{"encoder_channel_attention": "se", "decoder_norm_position": "pre", "optimizer": "muon", "lr_schedule": "cosine"}
Rows from block 3 of the text decoder, named by matrix and row number. Rows with one number belong to one attention dimension. Each number is 500 + 50 x the weight over its row's rms, rounded and kept within 0 to 999. All counts start at 0. Numbers have three digits each. After the name is the row's rms in percent of the matrix's.
# v: attention value (decoder.blocks.3.attn.v.weight, 240x256), inputs 128-255
# proj: attention output (decoder.blocks.3.attn.proj.weight, 256x240, transposed), outputs 128-255
v.4 122:552475451509535351536514494498466443577538449480439486511446532543439516495581529456559540521519601421589486514545614534496518556392523542573540552545593438533484528473518450495473412537500502535563507527454501534458495488435491414497540614507492498542562523434505555425516450411542538567506518424575409474524533475503466510409384471461558464491500517485473536406502465480499543480451
proj.4 121:485563523585468457543547493503468521460434569592597600534541483570472507603472451527422450527450437494480510524552517465473459493525479456416425394537468484551417522463503525603488497426464500465603485495487545544530447520547441563477543470443520438520574511496481487535645449622523498502577499507528501359513413456525567486534533457458473449538521513559475538477423424451542517572476
v.5 117:423481551447522449555506518584475489453476525598569467516488472518488522493481436436502424525467496467609526551425502494512474528488448512531594428553546473526436508453524514482439457509639496551583463444397514395507487472545469420492478526428494485600493450464516475489522411518531510429510417555464506521447420534503396485517604501526517513464524504513577572389557454451553449587420
proj.5 112:534562506470515452517575555481460474545538464548407573504456438556437544523502599520433499592419449484383471623519461522426523539561501583443500555506489491533512466441455582346463526435511488593535536508489490535480600478480519603432501400502449492447598571461504499397484516479516492460576474489397512496576467400443503561470601532468451493526512516499443539551586484537513614457538
v.6 126:607434515508520609556567477436452496552429560535378528607448557514511602502539496524436575622499563558528493524509549546519552497522542414484491549473471512484456531589471463491516457466502567528508459500517472537513516463425568582556571529575530456569525544566483555497432541463466470511419560546508537519499471467417496529449523476527422510558436373451401491563541542479530464420461
proj.6 122:490529451455606490502445512488596529577520499478474452517586620412471429546456481494526474552542435422635436462497597583477518468534525469441490585513505441465543457511501530519524543478552453458475529455470515549461450530471509520481497542409489438515470493438510505500477491391471551546543499544559411557495480638496458578565501505520498484457508502436558520516567536467521512560424
v.7 083:512459588501479505488494557484451391457477425508443534595487568525541517549496556581464508529483485591627610514521536554450466563501444413508519532604496459530467482462541469503453405543457455495481457540552499509570548445496514470539483508417559479564497578553548542488506573428447460576445549455582472625509488447439465398411489453457601515494514468550501405493586429564577501531479
proj.7 085:558479463531536581424477503519527497618592534523508535530463515515466503496521524512507543517511447456561452487551470483434508471521452501444518554567537510524525575531491589512471604550519560438576551463524453395452596530501510614459549478495481589427512464491476497524541539492540448475489512498436523478453579515588510509447524454496517494494435484428469532471434568518529511459515
v.8 123:448412578466530545526461490569434438470529495482524567459465536474495515548571516639522510552452447490407493453427507546505467516490460528473462565606475450501493549498529464524552399472408606486524537470417421478474459487423641495482381423529427523514520548531567484512533495442500542477581413403495475535486470487557513470444417478451540531472410488480461507568549530499495467535464
proj.8 124:527532443502474553365549537452455515502546580434585459432482406555574475489455577431536459506423516644562444537596464450528463472508524493492511583505533511525502442519530406453464545471503442454458445539510553477475608509504523597479510535541602532483572519571503445444442522508458458492486450601505467398515530420442626502501485524545552453466621603438550502545531518513454547476427
v.9 100:525534484594502461430472531526494499560505462433449523448492446410443452499512530551467479511565564534580511467522607483523436472463557522556517488606539506547497483525466523540459501556503444463442426535516560442603475435483500562442467554446454550445421483571457428517534467588416455602590553503542526605551560471497553462484469497558572507481474493499550389550486446538555493487566
proj.9 094:476439489504506553536536522498452513481481527450470524536536490494591442530551475535488498445441512498569564427420440464536509453531500461541404492485580510470447619451470444475495503516493520441536474532497512454446535599586518463595624427522488565507467503465490488590499493469523480453532544580551554556502504509535427507472516421504567548508447423488460516471429506449489436471462
v.10 094:467450543465533473486536556487530464468470548593492474516438502502540525528462454634581463436426452491579417505425528535548499593507401559484516472497485483438429451530494508448508565446547520438487520539514492446510461504545485496447533560521559440548507578542519496484443478444517464516567496463471528516420565465519525399450452470522515384474559487603479575548482473426519458530436
proj.10 092:540445472487488556515631561448519447506565494447428549503482519494539525470435556520495425545448506489474531513492486559453514581516520536421438571499551481420472484466509462439520574403449513685547494510412479526445518501433580545540396336532537484507554557484523453595491486530524479433496436562447581531509487470486515483446536492559492656448599508454454506477552471504487538549507
v.11 115:575513470488452466530411555566540398498598474455563544541416493516521453575501373484563499460422497537479464448505468481466570538454394515502594525504482420461526504417438439504496554457475521405600530514534453521534517524553377462507491555436431548420481512506594505462510501482515546496528421458526552482448508501519454474429509482535525530454447496545488495397480511497549475527516
proj.11 110:472495501513496482547562471588525517490380550569486471468448476583494537464342427511461421509566454461460556570549506523450465497457489505499401486500539507546521470458566483455497580453500473651538539535539527539450549532499505570504506462551554490594603496538440448509456516639512422468505552601470484455564465430523538436480463549453380420420599506556462499459537472518435507536510
v.12 112:598503455522525523522554525329498529477579552512455485485496605504460528521498551456438539466528529465537485396569576496489518495481509497459515528504471563485460477506518568514545506531461477379463575562476480473461466517440396583527460504549560494587488506478547522517466549474589481527472582504536498463438539475409470542492445469502389486517434540477436575448386591494589521493506
proj.12 106:443469530495490491536444477533550545586499469467600520512480532435453538426535554543553443508442445486570580433483560576546453542575453482608557520504552546431590510567574549522490326517524498527552498489532471454464524514495563461499520557462506484556390437523560516484469416480544504547454519476461509518461447564546500420522507510478552543440500479510485496546485514435549380520465
v.13 096:515475498455550547572540499489463385527474458434563552436493518466509464459622480557543585486479537431521543530464522486411456615512416485477582534566492392534505514544448427482435516439453560470531505486572444478574497436581432454505474556508520455519376537536580483518566511457551467488495423499523485554541463508390447473440415448550467483546562456504401508531579553467534505470540
proj.13 100:423439474494558549430510461508591516581530553492418429558572524499559559530407449546545436508479448538558490498459429454500590486462545505564480417487507545554503541457512590499553551437452428511499489570535513553516473473445516581434465430588522471429612494477432517466503545559525697460548477572474557418479548487473517512539530488431504525532515492558455542483442521491433540553475
v.14 113:593527452515464603513540484504526495504448471504442524516467504500455555515448465439434459467526553480496512461528528527566534404518547440548598451528489573482464543511511524413517455593516493464501525418516419516550505453589508442542487526365524562481481446556507466448455535500488504504500662556558437496534553494384521491599580421498464557578391497508498447435429497516466510410489
proj.14 104:433512468526546536578504421538485511536514540522472472518506476413403369519481456606520549459551537454474570458423610430524495486489448527594481563499470462434618525559515572588462581525433492472431448413558494470526483417461545513451598537520450504527518446513459507381480447486439525618528522521620524432468581567549437472469541516519524482545560500500416571450453555515438391440544
v.15 101:389517484426517399493495528591554471508511508423577422523561429535575493496473535532558424486392462478479386520455393451513471506490516522586467465428467456594554496440506568478406558545451518464544498427485490556432528582656514462519480547489494497499521462468525462483494449485532496500512402479458464456430496492581425493537493532404511475428575505522541463528498448524437528505492
proj.15 101:467549508547451465519562505474479449450497513553464484562447484497489561471487463446443517470487521491459583502490466422559466434489528469422465495422559477457464452578477480368542574491465536465497520520460518496516513417466499550502440398541546466501551488546524473439504498645494459503536509508481601476579534380483561517507462493550470525478487465527465451485515475505461507529598
v.16 109:554439503561509529489458566468450457541446545470439531577502499495520517527460542458378509596542493604460557454612491520554475455552532441509462524565563517425532465549474443515527502475411530434456462485420446457499493489479515569468485365524542562456486464543433441526482610605408467489532584583437545577421462440481485512520567522596490522485447441486489450457472503618493515460467
proj.16 108:470489441487602574509526516495568456437528511432577529505477508464488465397503515570526490555495517492626494546468515563561458429510524412536561652491432504461530434540485550482533469573511514401577513439495487429468542476461494510519464520538514495495369445564526527551400518355491420484520443503553517522471550575522456566437458531498455455492437504445530539601549592494475431426468
v.17 108:471532449453464447501449550580506530473443493579551501554563515508481465471410522368455456554589523533459551610422476463513470532506437499524537410411544602568455473476532493537515455555616514575537486550495502457396557524474424461565547440467484497522463503461394442529497503595606483454536454567495513526475519524475450437602622536581473510489514537456543545452495490467481576508467
proj.17 111:476452521521566424580557546511508507488493447436409557581573488471475518404605482570403526468457480377407498464474414571526539543492453424559461506516489484548516552490474531432480421519527508550568550451543528498509435460527511470406485447485419502497454561486510496523445423428472454551546465387508498490496465501486481507489529472515496495498489453552478496510571465499598482472586
v.18 094:571495511452473389440541573572568405439520480514477509537393463470592534535389507429546489544372459535409417562433470481518502514487431564545490534496538453515600439528489491446513523574473473489566497444574510495495472435604484468523433527490510575399454575464484471487474375520498536601514507545509464452449609489531529462512509553428474524484565547535540530476446467474499476474459
proj.18 092:536389555577481448538597509454426421463482460496514527516502363485505553492554451489492490509480623456422566468480475496530496487475475538453444519541566402491391555466468438579434565489503528568486500500483490460522476488463527568466448435559498537493477532499432402527476553529576505393479486499530578516468546478595538402529434476478465463454520503544468436411603500537447504609528
v.19 134:506484581545499532506581430495517534457431540605474452590490490487537477576428562447507456501541491515472432492446513510575496386481564529531569466491526502514504476609500437430464511534517444564467470504511586482571507524496476539575427534493529484519472391490439527480421502558449484476473511584488546461439524451420528623542565520424552489514527562481530385419498535508465479485459
proj.19 135:604561527473490524507445520492435507562581426488464562417511584569502497524572537502510576488484514463440509530497556484475467486536491493477535587491498430448464464465485558497429507594522531472471515472445457489506553544515477462491568471483385530537352516557525473507531439391543519468531527452515471605571421529571478464527530484543535515508377492499582516462487513550503481476526
v.20 122:486525529526511543482469540511463640490430432527479484460504529453483428501545506538375493438680490488522657514548587446523535489525593513598494493555498498414518555512475500517528516456466549586517522475532549493430523515512533518494482374514465579450488533517434455562479495480560519501501504533510469541557511476531548438489530509554480567442377466479394540560487521590471507470469
proj.20 122:441462521514514506476472428519535571454499522525556474545550521524479429446502358435592500478517469593547450515460445466496502466538481498615537592565437497559509485484498534500504410536436490412562462418496569502562511431421450448449526647510550490607453505448471602455492548355420481538512452476522450585428486497425502539515452442493496483487438520423528476477584557463487470439418
v.21 117:543517558531502531510592645496588424506459486489476536504487636477538542522545430472506420512569559492490483494483470515435506536495426563482576453519539454452483474455536409442506505500402579527475441552512511495469549483460420467566485463549526473611543516482516475427480407477494523476546445547527508448513449551439492502408546503432519495463413455497436452430517419618539467560430
proj.21 118:501493486522615456380479506485514494491544480564527445493582490496474502551567465458448489542507439485475454538581472484441557509582398419422402545545478493560517400456435507492470470526483387544469554496491503573587501562438512627486444514545489519522568412499462422455418493490489501467479365472503489429558513435464522555610526615553540446519462494455550469540597522482560536490468
v.22 119:468483447550486404515406420507444444453574517512571473491464414467555501494422491509606524454421462568553480515447520529489489553515413490425518600512504500580601497511533436553453418458508454491549495599510503502557560507525530474558479579463474477424405428544531587502528566479487523532495394465444590509436518495528553539463445565490559442519609594555549531577551490431506495513532
proj.22 120:476517521500426580502517623457510470430454526478490531458502545554544526477379557505439442504462552438418498523478463510565512511424526523455557408506525514582401545488493463496490554514474560590495478542511500469441437575537458501474538435522488482418533589477473509663577531647602480402551530530434500561522476487559530434423522453474449529405440498600471577526433454624462527614541
v.23 100:492489477505491499482454478474543549479541578553546446399486457426560481394456409523540474393439590602454527571479481603511509538531504457506485522493534539502528556396531472430379497565530324501515487465526493434545503516516514520485499639493534467468495413493494550556510437518442536618460450471532446522522453547539549520535504521472522448609584559549543521500455471443485490532543
proj.23 100:416467551503439517511519492454413452401442443620465564446491533498498506584465558469401566473495530413463489574541523455482539512418547533451494440547556566518440579540450582493512561502500578484453456539495456498491445499522487498569522429470447544532556515494474498496611461637558510469499559476502484485584451473528456372461495515501461526504519456577434568515528427567482602506582
v.24 108:501538579501481488493550295551477649474446555522497499486522533476408507508551559454498570532583480453564494561455497490467452510476496518456554502507495527516540504549585469539523440448568434576514488565509567476433564543370523463557526568545473472548461521421441568522539540483500513485393505532521465508502472533412470547491513451500507491603561558471540504458544588473409549502516
proj.24 105:619490552501473488484518494511515528610565403472400498454529500526488527498563560508493599492463495504481479479495493504435559545471451535498560358558439506570482478454467548599505445456448507481521446566549464532506436494490477437428517561513413553426464468469526531436566500469492555575511455441484485485518461506484447513506558501454477518637478535522481565490392500485586479521562
v.25 113:565481426486520508556519508461524513523550508434568482404427522503419501441637468566548488519397512458587542454521507484393500586528490472473540579539476443441496560454484537534436516437425504429603583503528490429466521480523447457435544559523475460517489448501617620488506492390541509559422427437465512541466402489490448450448481515535510546561490439559486563463488468471571487459477
proj.25 111:450489538492408491493582480543558491499488493626507559540491468549518502544456454459415451592517466487554490526574509485415513504420523557501511424562595563538463452502499605439508531477539445543489462598452473562557476565439468625523492525497536534496622500429457523393514583583514511410475556527492540405535536399583515536510478458557406508489547472452432487487487483528500533524436
v.26 116:521518467456497417468483576608593411479524545557478436529427520530620587504433464453581507556409527603524458549398505501530448577444398547573503573467546465511500489400553412482450436564474502467609499497460476457419530505517492498534513545491519451576482486456534534531497472399556499567504501441532503488374506555511396424494531483534520488476515492545525506487515452452502503553496
proj.26 116:463485514525556407567634517535527469458464469521487613493478455482440493511432529493325386615424501369447498553598408559497468493514490490418474519506556490531462434550481496476461613481491578558547569539490541493434442532517559587477482442509478473486548539500423438488507493619568427491506487545496526414598486469481552467445525541525434438501591535530429519505623410545533503570589
v.27 084:493551507456535471589467499519455429544557479499546500535532541458557503570388458480494363494520576519452371468521471446535491475564468521497531442473538356537514469574404421490520523482433557451515467556528420515570495496516415477503541624460465520502532519471533509453532552518480491530519385481529579492408553494433423506479498535419449500416414525549498472553458530546485476552557
proj.27 083:554545437479526535493523508440550445536371531498522497422454565514495478487365519453482488447538444511485523491456538547477509515542473400443430542406515642451592518430489505421492498499501452549527559503465534490537561538508597536495486509488504522541548514580490434606418395582493481502641475509506533488524458508536546442483503536485502395435476541502457540506525495546494526478487
v.28 108:501449573474539480470579538391531425600553539456381548593449553562502521518526481468481556527513555490545485506573551535486486490467473463463567458491490473538459477436535566516522486517544433576515388547441461540490477551484477425488656569491569420518589463558505483460465503527416555473445608553582482453477488510464468448580506481492545462493581452521486451393475460558527458468400
proj.28 098:488507468431568511641467541588517426527528503524569537474412443483462585596534552546488459488589442421536462498502611558461517507538524452426524428445442528451545451486455539463601520535488542504567573471567425554452582428496456569533473451489507558480422498502471465508561517452517493435491458527439475503575513567442458588435542550437484455515456559443508525600447487439548605474532
v.29 099:591452504529559537514592499476542476476480578575439447455457435456587583482455487465568470480501563543565435559471487580539531474570457518393478486500533588543463511580520548456442477578480460529506505522482547382511479524456518454515515651503546458599472440489439533479475461455459428579483636501521518486463547508473500558523502496497531427559595500563489505455528414469483503507457
proj.29 099:410582465471513593519564503472458483507525417519443586443543548497414472617527574556369493537413501411423564453548602520534504540527607501409469501505545480436454486485440557476470551515510542528481448527424440519508502543491556520554484446469424482499512507493506498538542454607629585446544423558509473435582452474494440452550625535532514588539469526469504565549508463543551556548507
v.30 103:546453587501552504437482573480535537560579467500425491521459567505487566529552438535559576551528486508544519553506529495454471639490465557414423589503575512482454495505527523543483351469480516538502480483501477482407522464282540477518506439559466439571572490419487520540596479519548477587463514567458462614544489487471515493505589502571517554530495481512509532496536479622480541496429
proj.30 112:557542492509533471436464511487501514461476462504555543496629525491445517500541563480443451566515460390539451559536481539495528501574538355437480443505496545564502428485440568473563498475523516400516577526437563458452560577587471609489495549437453520462505570475515470446467504335593489479481476507567479450551438518525470579532516432484427416544437537533463535616494541519594540456508
v.31 119:353562517457470531453459431534468516485469499549505542598498397586515499479497503552507512447533531520476484467467462570549451428431512477502531470466494489477470506433549535540504539553537456537430469520505483566515496569561556444518485481502456414611565465517540514551459535454453522407564485546513517390518427496478529476535365479483553403455578519395446428576562512408525476583483
proj.31 108:502570474452551468510515564419529504528533549464512452504425448446544524561452565445469474448510488453469438523450451451547562524521457536526562471483441415488505512492534472539466522561499515471460526486607481513425473466579451444480549461480508444404512466518567507547566483561400447598562594473431424531515550544428470492423527624459504568504505580505523554513475451487435576479524
v.32 110:412565589459502380446522521534510506372493545551546480484494474500569486534457477472555437501494446548419431488536491545500541429474551529553472402539524444486526453489558533457489567525476452549512555477483504514481517539562517514439497463499515478511588455450539495461473409575520586441621506530500501435469500543609474548586489549308597508383517525528564484360487491533430430508440
proj.32 111:541495518506435481529493485555372454463551481549528571475378455575422558560552512460503509448470508580421535531522540469456515541570541537433480516457492435512442416465498433537428459471470512494548534501481501484485652460504456472502466510541527555618449474521454448475511527497492441507498427508468501453513470470445519463518471628483449456481394476414561449484566396566472555507573
v.33 112:534462504522447520506491516550468615438481519526571484581442533504563553485475423488519458525409457545508399581420310442560539513534515539481578495470507503524467517485477444536507539483393478531547577515539518524474494560491432502527433526468499489444431453434545557551517543453469427547406402474443538497483513448511473572486458466563515557395586459478524487431565538487441581561495
proj.33 098:489552459492544467390570503403515445536509447474448494512537495504465506390456511503483471603504566502423506570515479535478502474470507516460506508593528513521468320475471554421477585470569464453503516589419491490502489560522501523442451547562489514527486524522501506476494523505517520409499550490539455514571482304574508462607461579539409508514536446425438529526542477540529535460510
v.34 121:565480453561493544439471457494551609493550439505475522494560540465489457561576600407428538515528502505451578492590498472566493445488557524517478547505507481531491449494502474492530498518538489525544519480516544537415488565414433577489494503487566563421503491390409457491529498559499478576406536524450443555526504499512531577600589490536429567482522509461576502444477560517465605466473
proj.34 118:522541545495479439531433402554498516538454419495544452475581537542442523440604506553608561495507449477530540521493480494470451446511507443518507427503451513584549475527493555591568442521439598344547474522482467465567517521521494426527525622499416469520391479606543554495496487346534536534510481462576423577452399550473513475570494438423510416582428445548518441557453489463614434501563
v.35 126:499475541545500492544572380409480502542512546569480479449445466469521521497460444487518454435467612533580471514497545537455468522478543471480579489502495519470498551504520489426371406510495451536469525542533500445528529476486515482470551684507588458607584416499512491482456522488456526589493474480527478449425480552456449584529540498457554450572544549523553515358508513460509468600490
proj.35 135:473531541509472491507389543447463495491494375582490576367472556499520548642508585489444514525464501437509504571569584522395509544544476510388536460508507558471471482482444531461532531518432545498500499562453449540483503498491512567478500363454411519459500534510490534469553442550601579504567417433435435443609367511467484449458549552484526494499485456590471568521466482521526519496539
v.36 087:446583554434391491495497526585560620497394535494483497536507494492436472531517473461464509488505576523464482497406408459428502491429494552589507489435474440369403474448544540534481562478518473478484545496582505451419537541451464456484523466533441547591575405434482453499469480564478531502462418495496546469473509532483413501529595467463509603453541509441567435336557547596471536647525
proj.36 086:602471515512472424514484432499520547553538420520441495410402464509519519481555444452464461607482515516539506558620446550418494509544451537444525442484495461493523440490468572490483468546486506472443615524489492502446522461479525517480457511519452544478513431552477608335435472380547439619434404478488469489520432495463517488521485579460462438566457441526531487494504541500567415434584
v.37 080:523478514471496553616507410499520563478519549540452488484418422587526497516596545487466629484484486421430516536470559475553504492446535553527424513446509500469502468549540570438516454403505481486545494419469491496476552537478525492498547536581501438515523404452514541548479461564523472516447491508516498494529483499542450548531543525557454446642447505581470502481417574516439525379501
proj.37 069:504500596463380540524435488495508559531460498536583493387432609507466547474446463445496452485542461500531448520519649482480519512524586465505578476483468547519469478523537556441557434423536580394483426519532453520496484370438524459559543499448510500576446534536517481319503585438504509561437541516531478458509484653483524448430484452426427450484517559474526511439471475417456513488517
v.38 109:494537483483575473462477578441538407467498544552528402468510484470602523427346465525525451443439544600615524495511459515488498482508411451538517431503487553506470512463519472516486511483520514539486486529393508531509516524440543524547484569513598449573483491450472444457398501391506471567533521452510551447447515520482469462525520508459514440434546552470498600521552447410564534646557
proj.38 112:458521531551524493566477559486528450411483472527473539489459504493473447567472539520520450557408528504450549546543436588483482569555451531415510554459474540430451491474459353426414510517462561620526523497470438533416445527516568466541438415465530458528457527550513494669566473607535470389501423440420458585533507430456519435461550497544581563471492477491493522556595475522463473575532
v.39 092:463475609461518529474531555586503385456512482501526471561548475494483505531397579452486500491448471509444521543456436446409436524476407530489531393521488533500493517471544600511495496587545455482479464426506532481526503450572490411572416462477480479528520510497539473476500430556482502474479458584421476495436516495508451450638564510388503531504502553461523459507562489508489489442454
proj.39 099:548450529532477476591583510498504433530581436463479530575487436451542592500602558466530544521454569473476567467513504499529519491501447439474562475388586496465534569441472522432459474495579561530504601553570443435517590501472475591449521415492512563458427506513534417496439492400492457498506491461434546530406542447558564517496527558434507532446524543474559459554517533528486559498584
v.40 096:510428579492512420497481553466487490478434492506458459597482580556490591533448519393363452561495554478461512453525501435534524473476607510619467469444551556488421495533469468569555535435442515503452469492426518469491438458490415555585510452597527575515517514520459458487467513525455557453435541508505524516530523411518555560481507512497428520516405467469542393554489485511496510454559
proj.40 095:554519483543530531495497458459453444527553525408557634562503499502559492478547450511512580561487528434587412467480479548507413461554427501485545545466480458428578472448469444536435468499589469498503521416446502510540511407509530520603543569507515456553429471515493508584493502417520365490516531435554485599464447554608471508566430440469470395436459486375611499472470563490572463466494
v.41 104:487392459454455464562412528465458579475524496508573477548509526546451455473475497446441452496539510432488587511562506388517495612538455473464531573475607601491439531464420502558514504462501554425464542507491502525455443468545496529489436501509479574466516562475488476483510540423532501556417462365493519512552503458580570423487506565562415504522413491560393572538493557469516512485552
proj.41 097:398503486469506499499532452453523461460471527473608539522535506471560456417459450509519455531503531601585446477546483535566478511478413467568512508501483573467614557494533440488456413502539468577543446479475555467540542465493474521474497598509564483554511506504497530583515497555446461483505480450455492528418442468503524459528444471544514485423610513502489534560577518471480505527436
v.42 120:488532455520456587559540456540448548529505462521485489505452584494508499458564468483490522544515531435513620460442594431529487548506505501602472521452450485442495544489457524482550499459490626524586480452589471484474500490490411508488544486514479577468389502521483532583539602403532485466466484415470527476466541541461463514504540453619407514505528438484425597525484515498519538450460
proj.42 125:429490485457515404480509450542633562548498473491519427543586536550478473481443382507517385540554496543573480509540448509426490503482478518547560586550507535559507493505565578457548525602514459513486560488502536484493399512426574494408454575421486484468534575434480630451481480463477533464447552514554511518419497543527573494522517449516460471440545518515497520456545523513521431492479
v.43 089:641446481425441554526537531476539546531514514550372513509479614495487576533476476527522550514438451598496444512486439474448488542533484446492473597431433452465491511478491460420523585558380531422467565431477439484445494524457581508553463482555567490470474506499539511511434493436481542514456572539487507458459519497413514483421565474449434490614486506415439557439440610466519514475522
proj.43 089:541447544549513464484410419536538506490476407528510480464536477388471546467513485490490538560560560441563517535526569507454493394496464546446485557537621430410529471562504545516530545474528571523411537461517540504434433555475533535498428528480472493482486515513539546434514450430557499506368561513559486494490521543466527539566385483557443529553582472610508436461487543422483399529480
v.44 101:442505539553574522470516550516501346571456568531486531487503446491585561508463512539459511496507407483498442485408503593534486476520428508450513456449428528448483493563500545499537551521584474537533450511461504467547472427528514519577492496465500450558453580552457421521478439513444457450522553534496487496515467564530479467501402497431501387432575520450479500545588481454580399577511
proj.44 105:491451408446563556502624590492503472543515548443392455542461409390472442527494544513529496537433537502518538454526504468511459585486516608475466512466529512506447532464544423463483521499548500605482506431598464506457485550457543482562480431590506474413548428471553408548453506546454465509501456544384498543468511486437507508507576608510609592472587483437540453506505477487466570547477
v.45 106:557471460500526484517533532512496434565587550445449485460474536578518581445606514496511492509436577524507538496552557518489521519488463437527495484506530540484398489473457538474484531506486476448526492463460516401491421512457378485509571547508508373649463501462600552548483506371477524459494608432539448484492407501450434521421445461474485413524534518541435471412469492475568534497497
proj.45 100:408515519508517508433569429525534442647560463564496586480464543443440520586518550561415513590494414459569553470540557480447424565534589514469538431494548554475497519515546615458482561457515456540558482566500428555505541525530519596555486423471544497459588440517531436463505457606493506517471530514474539369501472482486483495534606590505438527520562466424464479490424472444506484545534
v.46 083:504502438502624538446492521457552503484473531503534557493460538519556556567522538420500475488448487486462395511520415550539561464540472574377472494489425547546592451558630452564482450439444499489481626555542464536446554549518523506513527533543552515443582478489454556416499497521560505412451498514511565452473508441502510473536503510497513524579501527541628435492500463531395495449573
proj.46 083:645523475527396558514482518503461513492537535458473463424476530463412551463528540535534570450539511477351456446481515504532509471405518553579480460470467516476518385556462526622587521448531516489457432476489437524572464460518458402552562583599472465522512456533484446418512537547502476574490487486556462492591573580522430458486453470525482436562451524460510511512482522556505498507485
v.47 100:512549540486430472458565517580515507456495534542522479544442511588530568512511553517564513519501439498458485481437401466496486514530476535422411518409467531498477498552500524539537544512401546587550603569519517486473541556416575455620486499500502425626466454370511533540458512396522570495507511535507492393471490455553488522519490479433541490481579471461482509452531523451481516517486
proj.47 091:511523515505527431409541462521427482530493444473461524455523459426453521509544477452431452578523551482399485504587522463484518545507515578485510478479526436499444353502509427584411511435482488523478537525513506580487561558537405496396498594538494560484497498502502464422491465543562456525523431453454390368520442497496441498510542595569489528484529543502596452481560469474489509568541
v.48 101:464503509467449559551541483553439491494511460463373487548545638586503485482539467536477542522502493522605452531491458532405574548496543473536327513452466466449480394537578515430533510577502549493423572502458513583493435493506558486440438539562551435477593556480511557487485534385535521542580532514499517456561468533445496561418552369473453479554493477506460421552478406483553448518525
proj.48 100:546480482524475511417449515497459563484511474581530558512477545471633511576494607498548552435518547428537469582491517596505466485545518557502558461585531514457521531443461454525540485457557369497373458517418553427432439535500596449476495443470470558455453573485564490556629550476433595518411533548521525491462510464478462546489462617553431405426507505499526515502458410555461411529496
v.49 090:609490462527451545456467443493512541491436506504519475468449463483557469437495526498586506490497467551480574496522520419545414502531510439448477543507437612552413491494539563503555574585537497492491599465519413529513514528487606412511429444586521515526500531504609519543531470488443510446440492454564462517499514510568504432495481543573527579513458388451509523554493545432418496482546
proj.49 092:512505542561436537584444509453487498539590484400636492543496441533534505476391499499426505476550497455368438377447542522540436516505527612467452449519606463440528513496464517452447525384493587458517520560439477441569514457484522600465602526448533492517469493488488446503439508493479561502571482540412530521564500390475479520444479511465486558471506564457511507501540487481636532557464
v.50 122:530478490580481515474501466395408586476519566584469494478455491435599483511359451464377536413468523445534523432378489496428497541479500517471532443502530486480480520429496427529497431573554556531509439497552470552531539462486550508545544560517423528568439517527572472533499500451440455529514530538537548589477594488481397518496519534483493403536565511483539578540497540581477531546470
proj.50 120:548434513498506446616515539481604436443544486454516441541565526569438489480584478450464410553486469528565520433509477520431537528561465507546503503482500566545489468508470610452512510543453509457529502544481427521483486495620457500532490477449585547446544490474477516481515489438597595489504480514491574446434455557556444496447595483482445478546529508520487521569478527502604554455411
v.51 096:542540526436427601542616498420501452558517479441503477407554566586422493491512548530431460558500458541561453539504480579518448574475527520519527502453462482426458462432477451486461509534486517569538518482506489487598494433506460452485490459475477538511569560504539384395494503401448437547517471525486614534571447597465455529517532533437459449543582461595448565467535520502564613488551
proj.51 099:519631481559500502504349447508441493534456498556497475425522514453579476501589562420475584490452495487516519561522501558397468442539533482529528482457493541534641605467446515547567536445579526546523494478558565492524472622599498500466473404449440462541486454548569504416523512449459545548466623584498490516480482448380535563536513508501486441524487490481464478533477476510490542473419
v.52 107:554480514464407476559548562415406554483428489541459551400530527552512456460518473465602500619475468517463487492474510521599483422407531584547440452525485405495481532518457507490558544491461540515492600471425509477553473474572547528491578528539592442450562454405460496409517527467528461477522525492428510437481523537540431570494616520390531498555537479548474595426533498456525524464500
proj.52 108:632566509472482456494384358469478575516456544497483581463564435492508531552528471427419459560535539437571477519572422487433478504453499505513484428598506511495597588467520475543499529456493491502585448500528577475479461522550485512533551565455578496545493557453563468441494447465511479537484535450524446431442456471432503420498454414535507555540512467571605450415494493474530534491482
v.53 094:484566514539544411603534499458509380554457527436607636519443473495539510474456543465473455577456390498485456488556505490437580588566423497487524537577455497522544467565554462501512534414479465464411467606575583488486535539533458472508453499504516546481479561528464516406537502426509625563497402543394488529589523535498483519410479466452459540421534485551449433570502528464611532571484
proj.53 089:457537513470542520450523525504447477590497413495464467446470453468474507566525483425459455464578654455469487536459571526534463476428569549476547456440506476500423568557488468368499497539525512500510570531496468537461448524593599497492484455545518477486515456534488459588576418583488451466440582543501489476592449454442607515559499506534508539571513512511449558505441483469548492447623
v.54 103:571565394463453519503556509416514516507447626545412454507429532508425481477481540520466577508495572502643476486508477519463526466562557518427521502530503487484498513505462438478454464513553561503434569503468503462508484523547530554530585460550499481546543572430428395513470567427489584480555636562465487495524537553534356577500618436436519436590465413596564486541502492518492652505438
proj.54 103:492553494468488532486409366533487525540476536574508468471597505526525480531509586421518471478461453446536496405484470515391527478446511449519516482512534511527537508541477464522504556490492479519574507424512509522568454503521495430556464537392518478541495516532615581395540513462507506527508468594528505525444459593354540532544456520501474479559489566495505542488526401382549607524438
v.55 099:496543485502424590501536616438475489510533491483469511503544409488449542473632475491441469549476477538574494622584499568384425557474552430484482455487591460412548480480383527503508434469456504529555525511441464513515496588490489491443474342500508458439473545500505526486493407499581550507452458511512499567521524566482510482509514510523451465505492423576497530523534502539576497540508
proj.55 097:475537520520569448437561421592416470512497447604505503505546517512567494522534588558515544547529510493600500496405580499480619434548422459472519453486478522540536529525469512533533515421545526522516531475466474438425398524473547567482487467492564581511524461560506425502465579473517498544526465479509575565492521513494501563433472479470571471461432472467505632438588512469474469489484